Rows from block 12 of a small audio frame classifier, named by matrix and row number. Each number is 128 + 24 x the weight over its row's rms, rounded and kept within 0 to 255. All counts start at 0. Numbers have three digits each.
After each channel's rows are labels from the 100 clips, of 14976, where the channel reaches its highest value: "responds to" is what is common among them. Only what is clearly more common there than usual is listed. The data: melodies that start on their tonic, played by one synthesised instrument.
# conv: width-3 conv (model.blocks.12.conv.weight, 384x384x3, standardized in use, each kernel summed), inputs 0-95

conv.124:101132083116115065119136121153117092163144163120108131137120111129136130128162150105118101117140169119113121079129129134117155135122143115192167123137153132142139098140146120105135140143126130129122105127167127119119136152117119157113142150145122118126136142107129132147131138085137116092
responds to: marimba-like

conv.272:136133084091119148122116142090097126105127136174156103145088168140193146136116139092102111107112088126124153112104108148101120124121129178157137084153123136123123093150158108160109114125140079152126127134140075171115106134136125145144124100119149104118144107117105097127161148132114158135
responds to: bass guitar-like; tonic: C#

conv.217:114136114084092153139119114109129132167122119131139161153137136127145095130097146141153185078147121116120131133158109131114146116162114132139126087160099079104112107160114158092154130094157126131101167129113140127096100155130105096123122124124157106146159111122126139136112123133111111126
responds to: the note D; staccato; tonic: D; bass guitar-like

conv.192:114162159114174145083131129131134112123143144080098148136107129137124151119141142088116097137090141103101107160124108156119136131110150161132158093178146107111150154150151176123099101085095123095074152158158145117146117153105106120109150129109123098158169149122102120124098123109131169112
responds to: the note D#; tonic: D#

conv.162:142109168130100124096114143121137140163098148142121099169156141140112143111126133113096144151117124092100133126130111146117098146170092133098116121160115129133171100123143130116135119109151137093157133109145115144128124160109132135132147088155128108127149138135116152127134186100105081146
responds to: the note A#; pace: fast

conv.380:093085110125151098115121103096133105120147112125105155134134101122131130130069127138138137143081120119082125125105136071124128122137106167131151089155153137099153115111144130152147120117141095121169180095096138167135128117160169135146115115163141115115106132137160093105137118107111122125
responds to: pace: medium

conv.236:134158081063109100121173159142092113127152139132076113108104119126093097154130129148111148114054159087119173158108155112116117121122138110089160126132114102135110107126106066132129141149109124149066122137144106097152120123118137153117158112136091069139160131105176127137156099126124139132
responds to: the note F; the note C; tonic: F

conv.63:116093146118092135119105117177128167098158131111126106121113143132086094156149158153137098133137129134142175167124140092112123137120127124157129106140157115187166101083127068109160144111085146135116119114136123110135172135123120098106151169127146125118141073169130134096147124120112112181
responds to: the note C

conv.268:144155074108122115144130059098143166110132096168159088140119138116121098144156116141176120134093088142144143151135128113152153118106132120141126078143157145095159135116138175110148125139096120144165109137113131105173131088081168145115115150153132114142095126113164144138120131139100117168
responds to: pace: fast; bass guitar-like

conv.114:117107123087168103125139158131139128113137148152119100133165075112143103128093117084110121129184128104142143137144116095120151130119127101117128080095083136124081133145124151098094081109125128160175121125134133119172156115109101119150121116149127112096115108128130155138130164086188108167
responds to: the note C; tonic: C; bass guitar-like

conv.113:151097149113142096167115132107095142148133123159128128139119143139155145127132167139128125154037125123151089123145116140111115082154155155088166102164123125175141096142115136132134143128119161127136147105143150142135133126142129115141109149197133096145142155127135135157138110140145132155
responds to: the note G; tonic: G; tonic: C

conv.102:184120132092123122143114144084131111112141106135128151157124108119132143113130113099154181112097100090128129176090166081143169127160127132116118121101157101164104149079143170095095114084119083112127117080133131128128124173161143195144140098113128140086087156138076099135146117152159106154
responds to: the note G#; tonic: G#

conv.353:115132110116118136102149113089121123140139134141153120159145102157108158137124119112162122166127152120114126153142159150133147125132166165143108139095124113135135139135115163106144158104121157132106143095125137130128135133151152077108146163133083121122133127110175115095143121095154081138
responds to: reverberation; white noise; pink noise; bass guitar-like

conv.290:129110155113110094110130155114133138132121077096105107133155128107124149139144131128128133140087128149139140093134135144138085091106132141141113119117131142116075139137148107086147118143129088099159150098198150117093159112114117171121102103129139110158105137129145152135167145134088143138
responds to: the note A#; pace: fast; tonic: A#

conv.35:123116138096115151158144106098087126105142151161104118087083125103111109148151161149134107126123114113112070175143121174139127105113134138164128117127187187139157172127160148126134159126126138171142114135106175113132097129153152097095133143103112098172126110140134108116127122099126148167
responds to: bass guitar-like

conv.140:068139167181131121137104125126102111161127135104135135128112144126129102156192115100132163107139152124112105153151119126155134142121097116166124149103130147146119124115096114098129140094116140139114048137119124116144141082134079167147158188108120103135113107104131127102102143122119113102
responds to: the note E; pace: slow

conv.352:165118141118124133136134130146095135122175166121096132130150123071147158135122113103103188081112155117115174121163147090135116113105134086113146102096138160178141077144081124137106079117127149114136128112081122119125123106117120125136093117127137100148133110111064115118119087133129148128
responds to: pace: medium; the note C

conv.193:110147114153129123160098095141139112106186098131162132099140137117114110088090143100108125122118081096103136154140128097137153091151115167125123140121101158152090068166110143121154058133166134112162126132123121149148148116092088112120142175165093159112182171135113120118150154130116092149
responds to: bass guitar-like

conv.293:127107119087141150136136145166121126136088136150169100146137130150090133140130148138131147127141109117093138119131132126156125139113105162142153127070133087122104162137139135149122128147144126162125125127167119173107147144118156159139123154164152123178151072082099131114089106112131104117
responds to: pace: slow

conv.132:110129167093142153136147150149104122193107134136104112112141125137115059136136144121119147140155125089141147126155097116167114122090124118095085145131154137126127099165124127138124164125128132131188137127135107178090131127164102133128116127160137122136133117112125118148130107160121128169
responds to: pace: fast; the note G; the note D; bass guitar-like

conv.347:085119157160125130124116096119113144139096084140145130132090131134140124179155118096140111109158125062124144112146123111148134129153105143143142161146133117127076130118150144069157117123096134111153143152115129106098167169107129177159130135144128105106100127139128118140139112141120146104
responds to: the note A

conv.381:178141120166143156127143125117115140127141113142112109153132118136121116114149132130116120101103077126143140162143098099164108092121092112134162121087136121110114113083111086124147106123105128110179113162091124113129114138125098119146094220125143097125139140111153138100154105080090150107
responds to: the note F

conv.254:112157139119105143126157128124140147133105125138127145125098150139119135070111161109130138137084149160109094130089165131161081113058134138139110176119101157124092122125165142130145091112110108124143127145075111107145125086127117125154098105153153105105117144163122100107160082151184105106
responds to: the note A#; pace: slow; tonic: A#

conv.249:138102128126076144121145184109133117138125140093146139132102144075144090128128125126135141097117174127130105151104174157104098120127099123111107112048136165103142168138141085097146151083113152136152150103110121144121153103113091125152083122108059132104104084094136118123115131144151131100
responds to: the note E; tonic: E; bass guitar-like

conv.377:169101166123108087143130107129095114090131124101108125095115134141116154183166091116103141145168110140120112110117130165172189119108145134112153120144158097151111150130189131066160097113127171130084119184127123099092150103152091116120147062148096122120093134110131151094123152109096137167
responds to: the note A#; bass guitar-like; tonic: A#

conv.261:070168107127138118128148131132154127127113137147110087129113173151123129101088156133132110146145104119149140139133120117113112141179130140122137127110109160167120120131083164125082123074131112158135139107121164162147102107139127120153159090085119118135131150109159109110124099108131112139
responds to: the note G#; staccato; tonic: G#

conv.355:155112114118118128146070109132175128116128167126118139151110150121138090113142136134111129137116112160156130108140130113092128128167137155154125115157172110153167134130136113117099093120170163149184154135095079131124169095136171151121128147104119115125153130137103112116137128155151085115
responds to: flute-like; sine tone

conv.213:106128139111108107077123121151165143129102110119129169144097117089098134190175144126086135140107143127120161126116132130080112093170132125110103160119129117176092132117138122113136138105109156119111140120117141118122148122114082134149123115135121109106106118096093126136158113139104127143
responds to: the note E; tonic: E

conv.340:153121158156129144161110131142125137133160154089159103122117121127127155150146112113132141088099110139115121145112116118106134144116130107158124106129147115111125142090092134095097128130077136114102118104117117156142114134119110133139117117072128081088127096108086120106158117146124130097
responds to: the note C; tonic: C

conv.344:111093133143118140149177165121103121096159139132129126131087107171162128182118139163140124139129109125179146074162153113155118120115103123160134141116147118161124144096116100119138127056106133135119124129153149098180117124117150130139135158105133140157104172137156172133130139186135138111
responds to: the note G#; pace: slow

conv.175:126091128111108126131116134073108080118129128119117114146077094107136101123126125115149109102154134125136143135127108131106113102160129125132146147126128158168108124083114133161077135134078126125133119103183123153155119115153152146097121140101128112094103135097104118129102098102091132103
responds to: the note E

conv.379:127133111138115103118117157116115140077125093123131140140166143179137126099114138157130063119135115135145132156117093133158165107174131123108106152152122127106137125076120119157135192120167155101165165125117118117117141139077140110143117115158152147133132070093091135099141116131126095124
responds to: the note F; bass guitar-like

conv.188:174150144130118136162136120146146108147147153159105131133132146139088142132096113124128116125113100147152106068106137116145150178137117151096142130098102118125133157173157131119129108121148139160117102144110141120129113136113085109118128114138143160115120150094123095166080176156123076154
responds to: the note G#; pace: fast; tonic: G#

conv.316:108095156142103139108156129126155109160149120105102061120064130141083113179143152161080157142136162128120109128125142112114173099121109120152144104104118132145105099106131152099119066127110121090093117144086114121122102136127147150162117134119125117134142151157101151111131072102115106140
responds to: the note F#; the note B

conv.298:046134125121159087111121146167096128129109143167091085120109131103124134157158142147150155115151121107113133121120173117142094112124119110114131121132153102109084070146149139138111194127137144141153079116157120105146082127132089137098120122134145163122132131115129137131116143097110141115
responds to: reverberation

conv.164:099048159112128154111130144150159137113149111119126137127056107098113134157153131132077126148139111144135090140136153161057086113173138135144138149116142117108093105141105085157128108115112096076157117146102144131117102144110145109081116118138111148103118121165128131117132133117130096140
responds to: the note E

conv.180:161117121192109108121138117110114131123199140124117126121135140130154137167132126104154138116131134109172090148085094110127163108123130132114124138164118145139139151180089095122156071113138111142065146159134114121126129118102159136118124150097088106112097123118139130165147144149124050147
responds to: the note C#; bass guitar-like

conv.354:113162126161136151159168154129123141114113108141133146133105126106129148140172154143168153148110125149125117158138180096186108138137130154121098114098151083143104187112122164169152137141160107086110137189143116110136110139122093112119090109152142127144123132130140140126138098169078093095
responds to: the note A#; the note D#

conv.232:092118132116153143145170152119129119125132138136134132143142126132151123055110111144146135151110133122157180178136157130168063139160129125188113102164156124152162136147103157156122116131110123091121116186115085124128159148156119163128103115125136128133109129137115108139131100091141080152
responds to: bass guitar-like

conv.311:119094113158151099101106120143110147121166125082097111147132102128176099139106127100097180082118134114122160115126108091175145147138139200155202135144124150140117113076101105165099113123122119101097129107119112126104125105105092141101096096151159125101090165141119117153156128152124112109
responds to: the note F#; the note C#

conv.97:145120135113140138062127147146089119073158104101087103129133137142133135169126132129146133118128109077087094156113110128135107132147138088116124094103161128104117139097113118121141117125142140159146154134131129130129105128121155134134124130137130089120100095109147110126138141151144099139
responds to: the note F

conv.203:146146176086136109139127096161109107153136092108125129142153095153129145098161170122121119137119091108112128145110105098162158114160126132102147091081125149097197144155133164133104127124132110127091143112114106071126151123154134169159173135153098135108220138111135147116147131130162113156
responds to: the note C; tonic: C

conv.369:151108122171142128114123164126109076132111126118105127140127133151110159109083117127116104131104080144132110106168137115121142120059145092144132130119135152116107106133135117118120145126076107161113177155137106116132129122098160114075144032114136129145095127160114114135126138146127148152
responds to: pace: fast; the note B; the note F#

conv.382:140124112137128093129114146130140076129144139098153121092145115134145133080138124139126134122095114089154103102131084150118175116134154129121129122146140133110092139133108091109118141090127129104135144111125126123137108116141144139116128121143145121114085129154115160138137191138135166123
responds to: pace: medium; bell-like

conv.238:106139140135146072121130131109169120080147131161142131093167121090085132094101162116148192096136199159110083114110167109125091123194164123122144123107126105136079126153111130158134100129123124154168096158121128117138104119131124142135118086155160147121128072141082122145115128138124135154
responds to: the note B

conv.257:152166105111091089129155145117099150150138116109084115127114104129147100115128120169171123120107111137141105144137145119142147153071160115114150129148126133130139135135125112126137131110115139136103141105160090143127185109142082128135195140148145143113118141149154146170095115170129101126
responds to: the note C#; reverberation; bass guitar-like

conv.345:112148122128096121124120111118126097107110166139134156101138140150150149155103103140136136104169130109128142181086150170136083134129148158101159116153113149146098145134160101171156063160130136102136105137097086153079152149130140078094097130153122148127119123130129134124137115132133133093
responds to: the note F#; bass guitar-like

conv.179:123115062145097131117123153205127108195160085123120158131124110170161108142117131144152135171124056097135093146120135176083121049127148131118162132153152189194146107133121110152135130152139122147121136097158150115147099104107124140095099132173094144142140122169129127136134133121128158112
responds to: the note D; tonic: D

conv.72:131102131156116142130149158103123123150105107128122123116126141126123093083138114171141121153120135138121131129115099129156114133155133135135142172135148117157157167127151152149178176120124177153133109122126115135153116130159166102128129180130101148158123123094084071129125131162152139127
responds to: the note F#; the note B; pace: fast

conv.49:106091083165125128125110154113105132128088101126124124153124125137177177113096133147150170134154149169098139113159090137122118159099113105131177166126148123092117151158156075074151146150138129121108175159127102137129138143090128172160122101105144140143118134123130115102111109139070150148
responds to: marimba-like

conv.200:151140117135135183117123124149131121113143073124136115138101167137141143136148136149165100166030104138146146163134121143115147091113108117144120143113138102100116049168105137107125130162117134131138115144122109170116133105160138138149187144133098066099110145122149093142122132121145121123
responds to: the note G; pace: slow; tonic: G; bass guitar-like

conv.78:153131170164129124123116162107119137161143116133111104118118148101111145126144150140116164118084156130138154140114121150137140150125140112155127124113139088161139150105121149132118164123127175129142128071104158122133118180147150124128133110131124151145091149135136102121155101125135127106
responds to: bass guitar-like; tonic: C

conv.365:166119109164127135137132122139123128121108138106138167099126109131164119125146124083162184115129134123141123144099152113159102100120138128114109107147162091144127104140103136131122152120125136142099151152124161124149102121151173102133114151168123132156100153148155110124129132116132115063
responds to: pace: slow

conv.319:160143121139122127122155109103147120142177171106148167082128172131117149147124170117146188142113090114151142132135151126122123117108122152105105108098150131100129150140126162192096128102096178142113160133089120151127110098135117113121109147113112101078086183140143151146137103131100128134
responds to: the note D#; bass guitar-like; tonic: D#

conv.300:156148105143132099125183098122107143133129117121122097126095061128106136151100090139119118120132101160122192132129134078106148140099105103153142128093120138149125111113149119116120136120134146114161109101138135162127105104129109114116157059147107122130160119135151133112156122164145081107
responds to: tonic: A

conv.195:119094123157131142109107111128127142104155123150122138101131164157120105140161171137116087152095094127130095150116153141108134169076153134142132157140136117129125173092109141109138147128144168115181143154155163131108134135118138154142125141104110118086109085138134105066097134122163137128
responds to: the note E

conv.19:162096160070121105131115087108102139140167103144146122091156099134105149129137086091157142113144120138183158118144079160176148145103126123080157140166144134172108106124080151140178098104148112150124104105132108128163122141112143129169101104096098141134150109138107105086095126110122110130
responds to: the note C#; tonic: C#

conv.305:072159120173136124119141142167139126128132115136173138140152146139089121192169141112112114119158138118131126051167142165141106148097112147130124139127146140119151123146131142117109194118086163126131119152141137145142131115149089143131120200136141130132134132109092119164119112122151163176
responds to: marimba-like

conv.251:123116109118122077090136155113120111142126117140096138126151144152146114119176147123159167118128172174150074094152146119128148126137121132136176121143113094186125094114140119152092093143124115167113128130125082145139167076150162151090118141137130158114103151157089133162159124103128070127
responds to: pace: slow

conv.98:097141078117164119124137138166134119152142129153096135132107109106119117123104096142144109158142110102122120153123129114119071110113113118129102107140080121087125122142109142141104130136162096137116115109111152132121125112161145100098088098160117123137133153127131138118104144098100123160
responds to: staccato; reverberation

conv.83:145079144128126157137127112135110103131131130131095135105083112112140125139151138132106148115109078129158126141161105159157134102117119162125106147121161146142126107114136141149083137112129120114109131180124125114129111165121150146127100156125157117148174112140136110135155161137120150162
responds to: the note F#

conv.361:089141140124111143092139116128140134145121111130154106086132098135137123113112133121131149131119122104096135157123136104142145117149180154128127095125132097126145128185094103146171110131151123136172140136099156108163134110087107124088121101175141099106136081158143137155107125139144117124
responds to: staccato

conv.1:104146160144144140140127088091124159094140126092118087156089095147146118165144126147135127129145127133126138111145146158082133121159087102118131117109125165101074100110110125155095101136110157107147114102092123133127154123139128160141148142130146101147120084117120083122153126090137119094
responds to: pace: fast; the note G#; tonic: G#

conv.246:137154091118086142100117108110123129120117113122153182128108135084102120117091116138118080078083161132094107138144115111119139112118075156130126158122104114154113168128090127125113121129106154120150100145087141161108154097102113159130131140103105132127129136061127105158134136136083166163
responds to: bass guitar-like; tonic: D

conv.107:083133138134115134106127133106161136132139150121138134134115116081096129128138138123134126160119134131094086100143107082108077172104121141097098170142083128131166104106135131085102136128094124149157187129126129124128096150148153140138127190192133127159117137194113138117154100132099146126
responds to: pace: slow; staccato

conv.310:161131128131153139143101104120139113123134103139132144120129169080132126115102160163104154075094162181166153129084158136111097135153123105138173114134113166068092113120156107126164119131148108099182140146176121143119093129082145133116120106134094132143113134108104146114097087142196134143
responds to: the note B

conv.149:153155104157146105104154158141133134141187112137095128147092128110081094134142154144115111148121110121174173140130109140151184135151132130118182122144088123165137076114130144167150163090125146123158102117116105145139113139131153146101148127125190091092108125108146125127100171113111066100
responds to: the note C#; tonic: C#

conv.13:109163139112144097149146128127118151164128161112151155110157126130122137126165145145122183113115108169114130175152144149110145160150109119166123132109068106107147107129151172150146158129122139134118160131109114147086159144079107124150119104155117153190153090133122128119125178149130144124
responds to: tonic: D

conv.94:156108129098126154101141133154114163120107108123133117135156173126132113131140108130124186096118154155073155166143150113148101119108122124147185123147146115094165121159151157137093165122151133138101142157126163151142137124086141117167101175133116098149129116115142116129108123122085149134
responds to: the note A#

conv.76:145135128096119129157126153141092095161094113118129128153092145074114161112137162125135124123098107145148157123110123091118116088147157168138197128136157154159114133117154169112077120152126135190143146127169145130122095160141104140153132130107127126125114149105126090132129165145149169154
responds to: tonic: C

conv.171:109062144152129143127129072137153057169171134134123139116135079114102131104110136130095167132125112101142131163144076171148105134103101124120139157139146142135175099141136121095109133112141114110129139136134142115127139185105131125128150128127131126112115081186133120127086092115151153154
responds to: the note G; bass guitar-like

conv.103:123163105127134193137154120175101133120137136139130130141109127118113097096154113067151118124103170145151123159121089170139145152144107141131135147139127145152165142137135103199130138141176093119112100160115085164167126119131095130097130102096106133131110133079114124160137132138147149119
responds to: the note F; pace: slow

conv.208:148104096132141111095108137109122112119139097103145137150112126125174154150142160157092129104119145102119098169122128096108138135129126121087110127148099119124110139102132109089116111096111109080151171121108123109133138107129095143152090133125128105087138067162107142134125154118138140157
responds to: reverberation

conv.267:173165109136136142157110137088113156105138101117088171110149144119116100120116170144151106064117139115135118183190138128152123164171116127108121105122090141135114109078104139128105135079147108120115125120145086134125170113147112106128159140125131148159095112111080119114117114153132121187
responds to: the note G#; tonic: G#

conv.351:132123089103092137136118121125162096095127146141127133141085134142153119107147125125126100118134104128142104140098102112124144100132107145105143130142120156120106126113124110158158103095138127133111138133114138112128128130136147129104117074137150104108117116144139117157100092129139148123
responds to: sine tone

conv.84:119128156103121163116111158088116137107151120089134116123123156119114120117135160103114126125146155143143121122137131100109142115138115128120139091130107102136148115124118139174133146098151123149131178120117078145141136141082091150147066123137152109131156156148122107098081103139135126159
responds to: the note C#; the note G#; tonic: C#

conv.383:144132132140137147116164149171129143139126130141159152129141171163115118131113048125142129153117160133165167074104121122149123153126116177150141130121133141124129124149145135112124145142159129149137122116132138165117133129153138102148125065146143153157129123151151145134116131088147160124
responds to: pace: medium

conv.299:103106112132113179114123130119130127144134128108134130123102123131146119165114105131153120127116146095145136080135145102129120101125137122125210085123193145123183109106119122130155092096149102135140128125088114148140145116138133147110146167158120150126087134161101177096120148141086139139
responds to: pace: medium; marimba-like

conv.321:110150149102133114125112135155117118082132117144112123109129123060141123095159128119121128137100157105122119136118137149136166140135142136123157146137117134137151143126161120108138136126142120156117114158141133126121126098132137131145139145132119106154134152139164116094139152123110137114
responds to: reverberation; white noise

conv.242:100123101123128132131104115163135144122103148141106099143146158126126135093118111107163135132115151110101153137110094171160127109107122117119122128099150153111133157128140166132135162131138126104138127106122103144171128106087103128090154133133158095123134140086110148085164140144120144119
responds to: the note F; tonic: A#; tonic: F

conv.158:096090131112110128117126120124118155164118162114178147124145125116147123122118127143116117116148111099156103144101107134119114111147156151126213126158075133137087119136160128105132104106095123122093134113119130105091066151151080127164107122191137140153177188104123106080156129119117122062
responds to: pace: slow

conv.170:105112152113135137118083173065157078123139140128068115150138116182116111154120089152090119138111124125101125095153174111106167119147106115143085094130144088146146126101104138105131136118119145134138146124126104120153117146150160101127168127139105077115098122135162156181148115126120160121
responds to: pace: fast; the note B

conv.219:098132117128123126145134138134089158149085108160118102134083183140164116154116167140119168104106139081131147115153139131136101124076147132132140129162140124112169194143093112111116134092130086104156165116129131172135147154137133122115146118184123155110145042133168117102112085149125125130
responds to: the note A

conv.350:157104116148108122158121080106133121140166137117124109137136154105134169138157090135119104142135132137139113080092169105154143104125123137097156103086122131105108089157106123116148105100111138127112144161151162139130129120122180141154110145107146114122128176138132122127108111118103153067
responds to: the note G#; pace: slow; tonic: G#

conv.57:164070177080149171105138144133082104099144111092156150095087127127120148166144130106160133140110098136130145140143127094126124137165085136107148097125169117144126140106084136134126116092103160152139129103168103130130121139136134142127151125125132107067103103149125107128107100155129168128
responds to: tonic: C

conv.288:110159153156109131102111130105083187111164127111154178154136101112125096114191155106134086126101153147097144115149141128159132117090137116149140095143093147117149068127087119122089108122112122155124159157107143130150104097122123139133102087101137131147135117137107127124132115163139102083
responds to: the note D#; bass guitar-like

conv.6:172124075112100109111100107129147118144128126119084121091121173139161102129134119155093185087096178171103133139110088136141161106124130161147100116104155119122171128130155123162136108092108135175104149081097165096163153129147133142127137094141135122156139103082130147138103133159159136126
responds to: the note E; tonic: E

conv.165:133135137140106101135131160152112112097133140114148098186133185147151152148150121153142123157138143166121072129146097124156087201113142104120110128157135122165134131129123133142169136095116133152138184131156125142133106133101135113158129121090110088103134146112172139142108117130105123136
responds to: the note D; the note A; tonic: D; bass guitar-like

conv.302:139100087140068122110113118118081121132136110123153101110117086072150097103094180095146144127130133120088145080121102096103128095131141123117174117161124147173117139151124147147111160116186155108150123155126148144136094103139118125162126219150110130105074105126087133141107109118112118103
responds to: plucked string-like

conv.159:131144139135130175122134148096151141109141112132150138115111134107099124135115173143114118143144148141129122151105128118130132173151101109113114152161140178140155105123099120104104117104168106133174149174163110160125120140132120082167121135132143123151152123130128099116149130127076143159
responds to: the note G#; the note C#

conv.216:105152136143160129115104187111111142100122135118104154113122126102127116113121107136144113133126147123133078135138186122128129107106136168200095144115093137111154129121127147139173164116166161133187171123153114169129156131166165083163095138132144128112144113123140140138144120168143083147
responds to: pace: fast; the note B

conv.285:076133144160122081094139151138153124108100141153126148135152175111099131131146104121127135131136157118102146102098144143100130130118122109108094116154104153146167162104126153102119123122121141154135122138159124121150146149148099083136128147119088145144109191093108093126099103117087120112
responds to: the note D#; pace: slow

conv.161:125062135141099159105149128193126115136097173122120141138132117148114138144155057152141097133140098121147085139100110106106111116125102140108153140094147106101075133137100138130079128127138100145140101184122115104133126102168138159140148110146138106109134109143113143121153116181130167138
responds to: the note A; bass guitar-like; white noise; tonic: A

conv.358:140157148084121128127101112117133128123078090123123086140135143175125125096180131135089123122118129087127123092100097137113164132124138145164065105101153097151118142131119130140134126136139130142111122140115139140094143117073075128175128116135119113130109123136110138090106107113111097067
responds to: staccato

conv.209:106124135140180164140138088135130091127104136144145088139121066114146162160129144103129140159130141133122111156163145134089131164126114128138120103125135147167096109120156146085131104143144169149079121107121134136142100119080135163133143112176121118115129120138130114117127115071126104128
responds to: tonic: G#

conv.327:115121131106084107140136112072115157163104121149092120137127128138131140146110123136110138122140146107147106108098127129104118156114119163153159098149125144112130131153156123178092078104096120130122121091147101112096107128166142139132104118118125154127090124139135150123168125160084165086
responds to: the note A#; pace: medium

conv.59:121130194092114116121134125095133137121139144134149117159113047150112075139112118070088124125121125122140144127075087134168134121140117127109093121128128090105142113128137139128129124067129144116126111170144146104002127146146150142079111136131131128157149139150135136112155181127151155111
responds to: tonic: G#

conv.218:103077117126161128090145092122165135142144151119086085157077119078158102107105110118142160134152135113144139121166156156139128116168128129123112152143110121085130130095159161112124106131080161162144122144121101114129082130127149096151103098138137109153159162115076108114134124149094196125
responds to: the note F#; tonic: F#

conv.186:139097136166125095146136125164145145120088136173138116119176096080155154084128134172122152124133143152138121126076139117097092088119145100126136184111110139120108147133139166112151117094130084088148126183127117141090130124158147139114115111129086160164152157134110111163139120171101091121
responds to: pace: slow

conv.189:142120116088095125102114175143122126120158149116170160169141147104143109135144149151116128131131170174183147129116145146105122138120136102106101151126122147176142159115103140199123098119087119120155109124112135094172151157148100112113143142116142104134162119098150114157114164132111151115
responds to: the note D; the note A; tonic: A